Weights of a small audio captioner.
Data: trained on synthesised sound scenes: up to three everyday sounds over a background, 26041 training examples, 108.6 epochs.
Rows from block 4 of the audio encoder of a small audio captioner, named by matrix and row number. Each number is 200 + 30 x the weight over its row's rms, rounded and kept within 0 to 999. All counts start at 0.
Before each channel's rows are labels from the 100 clips, of 14976, where the channel reaches its highest value: "strongest on" is what is common among them; "lies over" is the class under the peak. Only what is clearly more common there than usual is listed. The data: synthesised sound scenes: up to three everyday sounds over a background.
# pw: pointwise conv (encoder.blocks.4.pw.weight, 192x192x1x1), inputs 0-95

strongest on: frog croaking
lies over: frog croaking
pw.88,222,206,205,172,204,168,199,237,144,221,197,208,208,189,192,169,199,148,150,214,227,211,187,163,191,208,178,188,202,155,233,185,218,201,173,222,166,186,239,183,247,175,231,219,198,168,232,255,248,263,225,152,181,155,160,227,221,170,219,191,193,198,163,201,263,144,214,161,168,238,184,228,206,234,198,210,239,211,225,149,159,189,248,210,164,169,234,242,194,210,149,175,218,217,195,174

strongest on: beeping; first sound: beeping
lies over: beeping
pw.57,161,137,248,219,179,211,181,211,238,194,247,156,195,188,199,176,164,179,243,225,208,213,214,181,262,200,187,238,219,208,213,177,221,223,195,254,181,252,191,188,163,192,178,204,196,217,147,210,253,213,231,223,199,252,208,171,252,201,126,174,208,202,224,226,184,184,161,144,155,219,181,200,152,217,140,197,191,218,205,151,256,179,207,213,219,218,197,119,230,194,248,207,168,248,223,207

strongest on: coin spinning; first sound: coin spinning
lies over: coin spinning
pw.99,222,164,233,181,184,198,205,243,188,158,228,250,187,225,206,228,178,184,175,220,213,181,164,190,189,197,212,165,183,215,186,242,228,196,217,189,205,219,122,135,181,224,123,224,169,203,140,200,178,181,168,122,206,154,241,219,206,228,185,200,172,173,175,201,177,172,228,167,178,188,186,129,186,229,190,226,215,186,143,196,277,174,201,216,211,175,158,189,162,173,194,210,165,180,191,212

strongest on: mooing
lies over: mooing
pw.108,190,175,207,243,193,204,178,204,236,220,174,170,225,165,187,186,180,247,180,211,214,198,140,208,165,217,238,172,216,160,192,198,308,163,199,187,164,195,200,187,196,243,171,204,191,220,205,234,172,148,203,206,219,229,197,232,129,235,182,190,227,195,164,224,168,262,189,195,200,186,215,236,215,212,183,171,223,240,208,250,188,241,153,158,175,179,180,221,224,184,136,193,165,149,217,245

strongest on: church bell
lies over: church bell
pw.161,193,240,206,223,196,208,161,173,209,220,222,205,156,242,189,178,187,221,171,210,150,201,229,157,193,201,223,145,235,197,202,289,208,163,169,176,198,157,140,190,221,196,204,186,179,169,182,193,231,165,251,222,167,243,231,158,172,320,208,216,194,199,239,188,242,185,222,183,198,180,189,158,163,189,198,199,212,169,186,175,203,232,214,172,207,223,157,193,229,174,239,171,184,206,245,225

strongest on: coin spinning; first sound: coin spinning
lies over: coin spinning
pw.167,182,162,224,173,192,211,193,170,213,163,206,180,224,262,234,247,176,171,211,146,251,233,218,182,181,223,252,178,140,205,210,247,170,230,248,189,164,255,197,199,184,230,197,217,164,200,189,261,182,212,178,180,194,198,174,185,177,186,205,163,192,162,175,168,221,171,215,221,160,172,233,97,189,205,187,132,180,203,163,159,171,189,220,224,210,165,179,199,167,162,238,123,210,188,104,215

strongest on: whoosh; first sound: whoosh
lies over: whoosh
pw.62,195,212,160,246,224,178,194,205,203,221,191,237,170,224,185,232,212,260,204,208,241,199,228,224,185,148,185,212,199,193,177,245,200,241,162,246,153,197,185,210,112,219,175,186,209,189,192,212,203,143,172,213,217,142,234,200,197,226,164,201,175,267,198,226,232,208,139,181,222,171,234,206,194,203,202,199,244,206,209,202,204,186,172,243,127,160,218,175,216,203,167,171,211,178,216,185

strongest on: beeping; background: none; first sound: beeping
lies over: beeping
pw.25,169,209,236,184,183,145,213,168,214,188,175,173,191,210,189,193,167,241,234,199,178,213,215,214,255,218,176,176,129,198,227,201,221,194,238,293,193,182,175,218,218,155,220,234,203,199,188,215,164,205,177,248,195,161,187,208,214,200,244,207,189,196,257,181,171,219,221,214,174,145,190,168,209,213,211,212,276,232,219,231,171,161,208,162,208,272,199,166,188,153,244,243,245,264,195,233

strongest on: laser zap; first sound: laser zap
lies over: laser zap
pw.96,180,117,244,215,242,209,158,225,200,201,198,194,218,234,198,201,248,184,252,197,172,218,186,210,179,164,159,205,197,163,177,179,187,180,162,215,163,203,253,202,199,214,214,157,212,146,186,190,209,168,226,190,214,200,217,170,249,174,210,197,200,174,179,267,167,219,217,191,168,222,258,257,160,249,187,153,146,217,170,183,215,191,163,206,207,199,174,152,202,264,147,172,196,202,205,164

strongest on: siren; first sound: siren
lies over: siren
pw.154,193,158,178,224,205,202,174,205,190,189,201,240,123,186,124,207,194,195,183,164,138,194,219,207,196,221,227,211,162,192,250,241,177,159,193,237,217,196,222,290,161,227,233,210,209,234,152,209,190,128,216,185,152,181,183,202,202,150,161,185,216,180,243,223,202,185,150,225,207,221,191,216,175,193,192,175,172,202,194,162,178,217,254,146,245,159,180,193,168,205,172,204,198,229,211,139

strongest on: water drop; stream
lies over: water drop
pw.147,159,213,199,195,173,253,214,195,215,166,197,142,199,173,184,218,148,228,213,213,232,197,177,258,274,207,155,188,206,213,195,172,184,224,158,170,192,175,204,182,158,179,196,210,227,229,190,166,186,179,156,178,189,238,170,153,181,193,228,235,267,177,224,210,174,136,217,182,183,212,192,230,250,233,167,221,228,199,196,208,215,251,186,239,185,270,214,236,204,196,193,231,149,237,232,208

strongest on: thunder; door slam
lies over: thunder
pw.14,225,252,235,251,154,133,189,248,199,221,147,204,206,162,154,218,160,172,222,217,261,186,181,218,182,211,211,225,223,210,216,213,191,190,233,200,177,181,187,172,246,221,220,173,153,219,228,196,166,178,237,188,222,218,184,199,182,200,278,185,182,231,162,200,210,196,135,191,188,200,231,213,175,200,245,222,206,193,232,162,198,209,179,230,200,181,242,245,200,207,205,234,211,245,187,189

strongest on: water drop; first sound: water drop
lies over: water drop
pw.175,177,201,167,198,190,203,199,193,206,246,235,205,158,208,199,149,171,201,216,209,217,217,249,205,226,236,214,207,200,198,198,169,188,258,191,186,205,200,190,210,214,235,124,182,211,235,258,198,201,245,227,219,190,209,288,177,171,223,238,223,171,228,176,159,186,205,247,228,157,182,258,192,189,203,243,224,192,185,186,160,223,187,182,204,178,249,202,200,189,208,199,156,244,204,170,198

strongest on: whistle; thunder
lies over: whistle
pw.0,255,164,241,200,195,253,176,214,217,169,186,206,157,171,204,192,165,163,229,196,208,203,152,189,209,225,129,190,190,217,194,168,217,214,230,161,222,147,179,172,124,248,179,186,227,225,266,202,188,213,155,227,206,223,184,237,185,143,232,183,172,221,164,190,210,180,196,142,242,187,201,206,245,211,184,165,175,148,243,199,211,216,141,182,230,243,204,188,235,169,163,204,235,262,164,207

strongest on: bird chirping; first sound: bird chirping
lies over: bird chirping
pw.22,202,170,229,233,239,203,164,178,207,134,161,221,184,216,208,160,209,163,251,211,224,180,195,200,218,221,225,206,216,213,218,201,186,233,220,142,215,161,166,192,205,228,169,203,183,198,233,245,177,202,245,261,183,212,158,197,175,211,177,204,231,171,199,225,211,191,107,201,199,159,174,192,194,188,218,196,187,236,226,173,190,126,194,206,196,172,188,202,195,190,252,221,198,174,123,155

strongest on: laser zap; coin spinning; first sound: laser zap
lies over: coin spinning; laser zap
pw.6,183,186,206,223,182,180,203,214,237,142,192,167,217,220,204,276,275,178,256,220,215,149,245,172,192,282,195,197,219,148,153,183,199,169,222,144,187,239,197,212,170,171,138,222,160,197,200,212,190,157,230,214,214,150,241,204,153,180,183,234,224,177,186,233,217,158,159,165,198,183,235,246,201,205,214,230,99,211,179,192,203,155,178,221,247,201,185,224,201,196,168,215,187,163,166,177

strongest on: doorbell; background: none; first sound: doorbell
lies over: doorbell
pw.80,206,220,177,199,183,281,147,235,183,236,243,224,232,216,175,184,194,225,205,240,205,173,200,125,217,207,184,227,205,168,223,163,215,179,221,170,183,186,167,192,232,199,193,315,186,223,161,252,229,228,170,238,206,219,183,230,170,196,217,230,158,217,236,185,165,216,223,226,235,206,209,265,176,244,168,196,181,212,204,201,220,205,178,191,223,212,174,268,203,179,268,234,202,183,178,163

strongest on: laser zap
lies over: laser zap
pw.74,196,247,230,188,235,159,184,196,188,239,197,231,185,207,164,203,222,179,230,160,158,150,205,148,186,202,218,157,137,177,208,179,157,200,172,226,194,213,238,198,152,211,225,198,209,182,217,174,201,169,201,167,242,219,112,213,228,227,262,220,163,193,245,247,211,189,194,207,163,169,284,172,219,183,201,186,199,197,174,190,218,202,199,189,198,284,172,187,236,204,190,168,188,249,162,173

strongest on: background: none; knocking; bird chirping; first sound: bird chirping
lies over: knocking; bird chirping
pw.78,197,172,214,161,247,234,242,208,221,180,266,274,212,197,199,208,166,194,213,168,201,239,183,174,201,229,175,160,152,208,238,196,143,227,208,189,182,193,164,205,157,211,227,149,204,173,191,285,148,305,193,185,161,234,246,216,172,207,159,210,244,200,207,233,176,172,159,171,196,151,171,197,234,196,210,198,228,213,177,260,231,225,167,222,200,245,153,188,145,247,160,211,227,215,158,185

strongest on: whistle; first sound: whistle
lies over: whistle
pw.29,164,222,174,235,181,156,226,175,129,197,207,197,215,179,169,153,186,198,207,193,135,187,223,250,190,211,245,151,240,252,227,287,207,185,194,182,248,198,249,166,191,241,213,188,158,158,219,168,197,230,167,163,183,164,191,184,216,227,256,189,199,238,214,243,172,213,187,185,219,200,177,255,149,168,168,211,167,188,200,141,155,193,188,170,200,188,198,197,246,200,228,127,202,220,241,172

strongest on: doorbell; siren; first sound: doorbell
lies over: doorbell; siren
pw.10,172,186,170,194,242,203,165,210,187,208,184,213,217,245,186,166,178,202,195,229,231,188,152,170,134,222,148,212,158,198,181,199,104,218,144,201,192,186,200,228,190,202,108,168,175,182,215,174,185,212,203,213,197,220,205,208,160,213,174,229,140,196,173,270,202,236,201,223,220,204,222,158,207,173,259,201,181,169,257,207,215,199,147,198,257,203,245,222,196,186,181,224,224,193,281,217

strongest on: mooing; first sound: mooing
lies over: mooing
pw.179,197,218,212,246,158,150,223,175,228,170,206,227,196,141,198,214,234,212,209,208,222,236,160,215,206,173,212,180,161,227,229,219,209,202,189,201,224,184,200,161,146,131,235,141,167,177,176,184,256,202,175,191,197,165,216,184,168,217,204,102,204,270,248,214,230,171,178,182,238,202,167,220,210,179,152,161,241,174,147,180,212,187,178,262,207,187,195,172,206,190,200,120,183,234,182,194

strongest on: water drop; ball bouncing; first sound: water drop
lies over: water drop
pw.69,153,202,152,148,177,195,157,192,219,188,228,229,213,235,192,208,208,196,168,190,202,212,211,182,206,175,242,192,214,193,254,206,195,182,179,207,189,172,187,196,242,217,177,189,225,221,207,191,144,236,178,211,175,236,222,180,179,196,178,157,222,176,246,227,243,254,204,284,152,218,182,198,207,181,267,195,216,213,201,270,222,195,193,258,198,197,258,200,177,127,187,197,141,141,200,225

strongest on: siren
lies over: siren
pw.120,204,198,162,211,254,157,206,233,196,223,181,203,147,178,171,224,184,203,232,196,247,222,170,176,235,189,221,231,218,229,179,176,248,190,165,159,213,199,242,224,186,196,174,186,247,202,235,196,188,211,150,205,172,212,187,224,192,188,155,255,200,211,257,226,215,268,232,204,180,213,196,168,203,240,164,175,148,177,276,206,211,233,231,172,210,208,198,188,214,266,166,183,219,228,225,197

strongest on: door slam; first sound: door slam
lies over: door slam
pw.102,178,182,193,180,179,196,166,146,185,225,247,210,196,146,235,184,216,205,178,180,195,210,188,184,227,223,191,202,197,213,162,198,237,170,229,209,189,187,195,172,133,177,197,171,148,206,283,211,196,201,200,183,224,204,220,179,196,260,225,174,204,209,180,171,173,274,175,176,193,173,215,174,173,200,206,231,191,218,209,191,251,160,183,238,224,165,202,218,197,221,147,215,193,119,228,160

strongest on: mooing; first sound: mooing
lies over: mooing
pw.165,275,199,188,210,219,218,176,193,176,158,241,238,228,192,150,220,214,192,215,255,247,204,228,223,220,203,192,205,192,215,170,205,243,165,181,170,192,163,164,170,190,196,221,166,163,201,159,188,213,259,189,265,210,194,208,248,195,170,194,197,193,279,215,195,139,216,194,162,185,254,174,262,154,180,205,187,219,128,204,226,243,191,188,199,201,210,268,153,216,233,198,251,161,242,195,206

strongest on: background: none; siren
lies over: siren
pw.40,269,264,182,165,149,189,171,161,210,223,196,242,139,210,194,179,172,184,189,220,196,188,252,216,195,212,194,198,210,187,235,193,213,209,194,143,280,218,205,165,201,183,217,199,212,184,193,172,207,246,187,232,230,236,158,188,158,203,196,174,152,202,199,197,120,238,137,200,175,179,203,161,211,220,209,190,144,209,150,209,197,243,174,178,212,194,181,169,259,187,239,190,205,198,194,243

strongest on: whistle; first sound: whistle
lies over: whistle
pw.37,164,192,234,234,213,202,206,181,189,221,237,166,208,200,173,195,226,229,219,218,204,190,172,238,169,191,234,290,160,214,200,173,225,168,219,231,233,210,209,168,233,161,179,189,122,193,177,193,220,168,181,182,163,210,205,248,184,203,202,233,241,194,216,189,208,191,150,164,207,200,194,202,133,168,174,215,145,244,164,185,137,227,217,258,192,194,204,172,169,227,197,208,187,171,166,226

strongest on: laser zap; first sound: laser zap
lies over: laser zap
pw.13,183,220,206,194,188,213,229,220,187,241,233,167,201,166,196,205,224,184,201,189,213,194,189,194,245,215,157,229,212,229,205,154,194,246,182,224,222,196,202,202,193,233,178,198,187,227,201,187,200,201,242,199,156,243,222,158,182,209,209,261,180,184,237,258,138,175,219,233,218,213,226,207,195,229,170,185,142,217,193,300,266,230,236,217,248,225,183,240,224,193,155,176,223,177,195,147

strongest on: whoosh; first sound: whoosh; background: none
lies over: whoosh
pw.19,248,187,157,241,179,125,237,212,229,193,180,189,200,167,141,215,167,172,194,187,226,243,172,212,157,185,254,139,239,184,189,237,209,180,190,180,182,240,179,213,124,210,202,218,168,149,179,160,243,233,199,214,165,216,169,219,195,198,202,182,190,259,156,243,220,205,214,182,238,155,155,200,174,197,191,205,206,230,208,247,216,200,166,216,147,158,162,258,207,197,177,172,209,214,230,177

strongest on: thunder; door slam; first sound: thunder
lies over: thunder; door slam
pw.122,200,209,207,237,220,241,199,223,229,191,230,183,210,286,172,198,179,201,174,244,213,213,197,194,259,205,196,182,247,197,179,249,219,244,227,151,211,152,212,236,221,194,208,244,163,215,230,129,205,236,237,181,257,216,191,221,186,201,240,165,158,226,181,203,153,204,203,152,253,269,220,229,234,185,182,199,132,237,227,227,152,161,250,200,200,167,266,177,196,214,246,254,193,250,203,152

strongest on: laser zap; first sound: laser zap
lies over: laser zap
pw.97,191,174,182,172,156,255,211,206,146,212,268,163,217,219,170,195,243,219,233,197,139,207,166,187,221,238,230,200,236,168,206,194,174,232,205,205,196,191,223,159,191,184,227,151,182,197,161,221,221,228,181,215,182,253,170,208,181,172,263,234,220,186,209,236,182,202,159,226,185,212,296,182,203,187,214,279,170,156,225,195,232,208,201,248,200,247,174,116,224,215,200,188,217,201,197,231

strongest on: crying baby
lies over: crying baby
pw.189,211,198,188,185,194,232,194,176,199,180,174,156,273,237,241,197,215,213,206,218,176,204,238,208,232,222,219,190,172,197,203,172,202,198,202,162,208,186,198,110,196,239,174,190,219,188,190,241,259,214,183,220,205,255,190,195,164,204,202,178,226,235,195,168,199,133,172,188,252,195,162,235,174,183,150,179,249,149,239,205,208,149,233,173,284,209,180,188,159,185,87,179,206,227,200,164

strongest on: water drop; first sound: water drop
lies over: water drop
pw.116,189,174,175,207,199,196,248,190,237,249,207,209,210,185,171,187,182,190,251,256,168,233,260,228,237,252,195,212,163,210,175,201,219,214,205,201,202,229,191,206,241,198,130,312,208,184,205,180,238,214,173,193,161,183,207,178,235,221,193,156,226,226,226,228,243,188,183,229,139,171,163,172,217,211,185,212,159,208,237,266,159,212,232,165,115,168,190,191,210,196,160,199,177,168,135,169

strongest on: background: none; mooing
lies over: mooing
pw.28,177,217,174,190,239,197,195,231,219,228,207,152,194,164,223,253,210,182,179,240,192,234,183,172,181,187,218,215,194,242,190,171,199,251,191,170,218,219,213,240,177,173,242,216,177,280,196,168,213,243,250,186,184,227,237,216,148,156,189,185,225,169,222,186,221,169,186,223,203,227,197,215,212,170,212,188,161,193,205,204,196,221,218,236,194,177,219,186,195,138,201,176,209,208,154,270

strongest on: door slam; first sound: door slam
lies over: door slam
pw.181,196,211,254,196,154,162,138,170,206,224,147,216,225,188,196,226,179,163,235,175,192,210,201,204,203,193,220,177,174,202,167,227,162,228,236,211,185,181,184,189,238,184,257,211,222,199,214,194,197,190,193,201,210,183,219,164,114,188,198,204,178,262,219,244,154,213,177,206,157,241,158,205,149,178,206,158,183,166,170,217,248,125,159,232,208,206,173,269,186,181,169,206,235,222,204,180

strongest on: background: none; doorbell; first sound: doorbell
lies over: doorbell
pw.185,244,238,184,222,206,192,192,175,170,224,211,188,168,167,193,174,215,243,215,262,213,160,243,179,217,129,207,244,167,239,179,238,188,184,235,185,223,121,216,235,239,243,185,250,161,206,233,185,208,187,271,223,232,194,191,172,219,221,211,164,209,166,174,199,213,196,165,195,219,247,169,185,166,196,228,191,163,206,212,171,161,231,171,204,210,226,210,175,255,204,273,166,191,206,255,228

strongest on: background: none; fly buzzing; first sound: fly buzzing
lies over: fly buzzing
pw.18,247,252,183,210,159,197,163,264,147,187,192,240,202,238,195,233,222,244,192,206,200,183,173,156,223,234,158,170,175,209,196,211,282,182,208,210,197,168,231,199,207,171,242,145,293,164,211,185,171,196,191,179,184,201,212,248,166,220,175,209,152,183,174,189,212,238,215,219,173,187,202,182,156,138,175,195,162,222,158,202,169,212,210,194,176,225,215,176,207,143,136,149,182,209,213,204

strongest on: laser zap
lies over: laser zap
pw.134,188,221,192,228,155,140,192,175,161,205,233,226,243,197,199,207,182,190,294,222,176,203,180,236,206,172,196,171,203,143,220,138,209,176,166,169,153,196,195,164,195,236,163,167,210,153,185,175,176,186,167,210,226,182,187,186,214,186,201,175,203,200,199,227,183,184,138,189,215,214,214,207,188,198,204,204,222,195,173,171,255,197,203,246,218,154,207,128,185,195,217,258,201,242,185,192

strongest on: coin spinning; first sound: coin spinning
lies over: coin spinning
pw.11,218,222,225,194,187,174,175,220,221,216,278,206,229,209,248,303,183,209,180,186,169,213,170,184,126,148,206,234,176,170,230,190,191,254,179,146,202,209,170,170,225,216,223,188,217,246,180,206,216,217,227,172,190,180,198,189,166,168,166,184,200,193,231,236,304,198,151,236,181,195,179,193,199,183,170,182,232,155,188,190,192,195,203,181,204,220,144,214,170,171,282,220,179,201,177,181

strongest on: frog croaking; creak
lies over: frog croaking
pw.145,209,217,222,158,172,198,165,173,226,221,211,256,150,185,185,229,246,198,193,247,255,206,205,224,210,195,242,201,169,206,200,186,251,203,236,188,198,196,152,164,158,208,167,196,171,162,176,149,144,174,152,188,230,198,206,175,171,191,186,224,228,203,174,227,204,228,160,187,166,161,194,224,234,237,184,181,218,185,210,182,199,235,242,246,179,202,257,217,176,172,206,186,171,214,178,196

strongest on: doorbell; first sound: doorbell
lies over: doorbell
pw.53,233,153,178,211,170,176,199,206,115,211,205,201,234,216,277,206,203,198,215,164,152,151,170,217,168,239,188,201,266,198,192,222,232,199,195,202,231,202,174,209,267,198,214,228,205,212,199,189,225,220,212,190,160,190,201,220,142,169,253,212,172,200,202,205,208,185,144,259,181,216,228,233,221,220,230,175,215,178,197,157,179,199,206,167,222,175,250,303,264,201,181,205,206,237,216,204

strongest on: church bell; car horn
lies over: church bell; car horn
pw.45,194,202,209,193,196,176,231,194,156,212,237,197,222,184,246,172,184,237,223,210,274,157,226,177,166,205,159,166,225,241,240,211,184,211,250,184,238,234,212,135,225,205,222,178,196,216,203,200,244,211,209,240,175,224,213,197,157,168,183,199,195,242,188,186,216,163,152,164,166,183,202,245,201,155,155,202,218,217,206,281,162,223,261,216,239,199,191,209,215,157,205,234,163,239,136,193

strongest on: speech
lies over: speech
pw.118,241,194,205,202,185,184,250,192,229,178,212,187,169,162,216,203,243,177,239,173,181,189,194,219,159,213,251,196,205,209,213,198,229,177,173,129,233,235,231,153,227,183,230,199,248,216,194,207,214,241,221,234,170,186,235,182,178,178,166,192,127,192,246,182,165,205,223,165,253,215,189,260,195,180,154,215,223,222,225,172,227,252,266,171,194,216,183,192,142,167,208,173,157,162,165,228

strongest on: whoosh; first sound: whoosh; car passing
lies over: whoosh; car passing
pw.70,209,199,215,209,219,187,202,212,163,209,212,163,178,178,262,188,161,170,234,223,208,194,191,177,198,160,219,152,197,224,238,237,198,176,223,224,245,195,158,179,198,277,225,134,182,189,172,195,164,169,154,183,153,153,214,183,181,239,155,166,183,206,211,148,165,189,172,183,221,211,248,222,180,186,197,239,229,155,190,198,179,169,215,180,130,200,178,256,141,175,182,165,168,209,154,188

strongest on: background: none; doorbell; beeping; first sound: doorbell
lies over: doorbell; beeping
pw.172,175,258,193,175,197,195,195,212,170,186,214,192,247,214,239,218,257,213,202,157,227,172,231,142,223,172,202,203,178,218,191,214,207,254,215,227,223,218,188,172,174,174,214,206,198,189,177,236,184,231,176,252,206,162,244,249,120,187,188,196,231,214,222,163,211,185,212,222,199,160,186,232,154,211,192,215,184,220,179,161,234,195,219,186,216,237,216,213,170,184,200,189,198,154,219,217

strongest on: knocking
lies over: knocking
pw.137,219,192,185,188,213,133,205,189,187,226,166,178,244,181,184,168,236,185,195,199,206,189,232,221,131,190,177,169,209,191,193,177,201,166,226,209,250,218,189,244,249,149,162,192,184,210,193,244,204,208,261,203,186,203,158,167,152,189,154,192,207,212,217,159,218,231,227,175,245,155,188,187,189,220,164,200,275,168,252,219,158,173,236,181,224,225,225,203,215,164,211,179,218,162,187,169

strongest on: background: none; thunder; first sound: thunder
lies over: thunder
pw.26,210,214,216,189,159,202,240,124,197,216,227,213,141,221,223,226,134,155,211,210,200,235,241,208,209,150,204,210,156,146,187,166,204,169,183,181,198,189,214,199,193,198,205,148,234,193,198,186,239,221,216,222,259,182,109,224,173,217,168,220,226,211,105,207,179,181,226,171,179,215,234,246,198,210,249,209,143,189,198,159,224,198,234,186,165,199,236,272,168,200,215,143,203,157,234,166

strongest on: frog croaking; first sound: frog croaking
lies over: frog croaking
pw.146,203,185,189,165,176,184,211,201,166,191,194,214,224,162,124,170,166,193,151,182,229,268,248,200,269,197,219,218,205,192,199,208,164,206,194,222,267,195,183,200,204,217,142,198,212,185,259,235,217,208,223,201,165,192,203,176,244,164,262,141,221,217,215,157,147,195,174,167,168,220,185,229,172,178,194,151,212,152,195,219,164,198,179,229,202,166,183,239,237,171,180,219,257,198,167,195

strongest on: mooing; car horn
lies over: mooing; car horn
pw.64,175,186,210,204,204,206,232,205,191,177,160,206,196,177,157,132,227,212,233,228,206,160,209,165,191,201,202,160,198,199,206,211,209,198,183,168,284,237,189,171,194,212,192,163,237,165,201,194,220,155,236,220,215,251,150,226,167,198,259,197,203,206,190,190,195,153,157,245,242,201,225,211,172,195,149,165,201,193,135,200,183,214,214,189,270,172,211,259,250,200,149,164,186,223,204,194

strongest on: doorbell; first sound: doorbell
lies over: doorbell
pw.7,209,232,208,172,140,186,172,197,215,171,167,213,182,235,219,216,186,199,220,223,190,172,181,184,185,197,244,240,211,186,178,193,213,180,245,255,185,177,213,208,209,177,225,186,281,202,220,208,178,213,206,203,240,200,228,201,224,205,197,222,221,223,237,207,187,186,182,187,231,226,172,189,212,251,208,142,166,225,218,196,202,221,210,218,155,172,236,199,226,230,189,230,206,183,271,163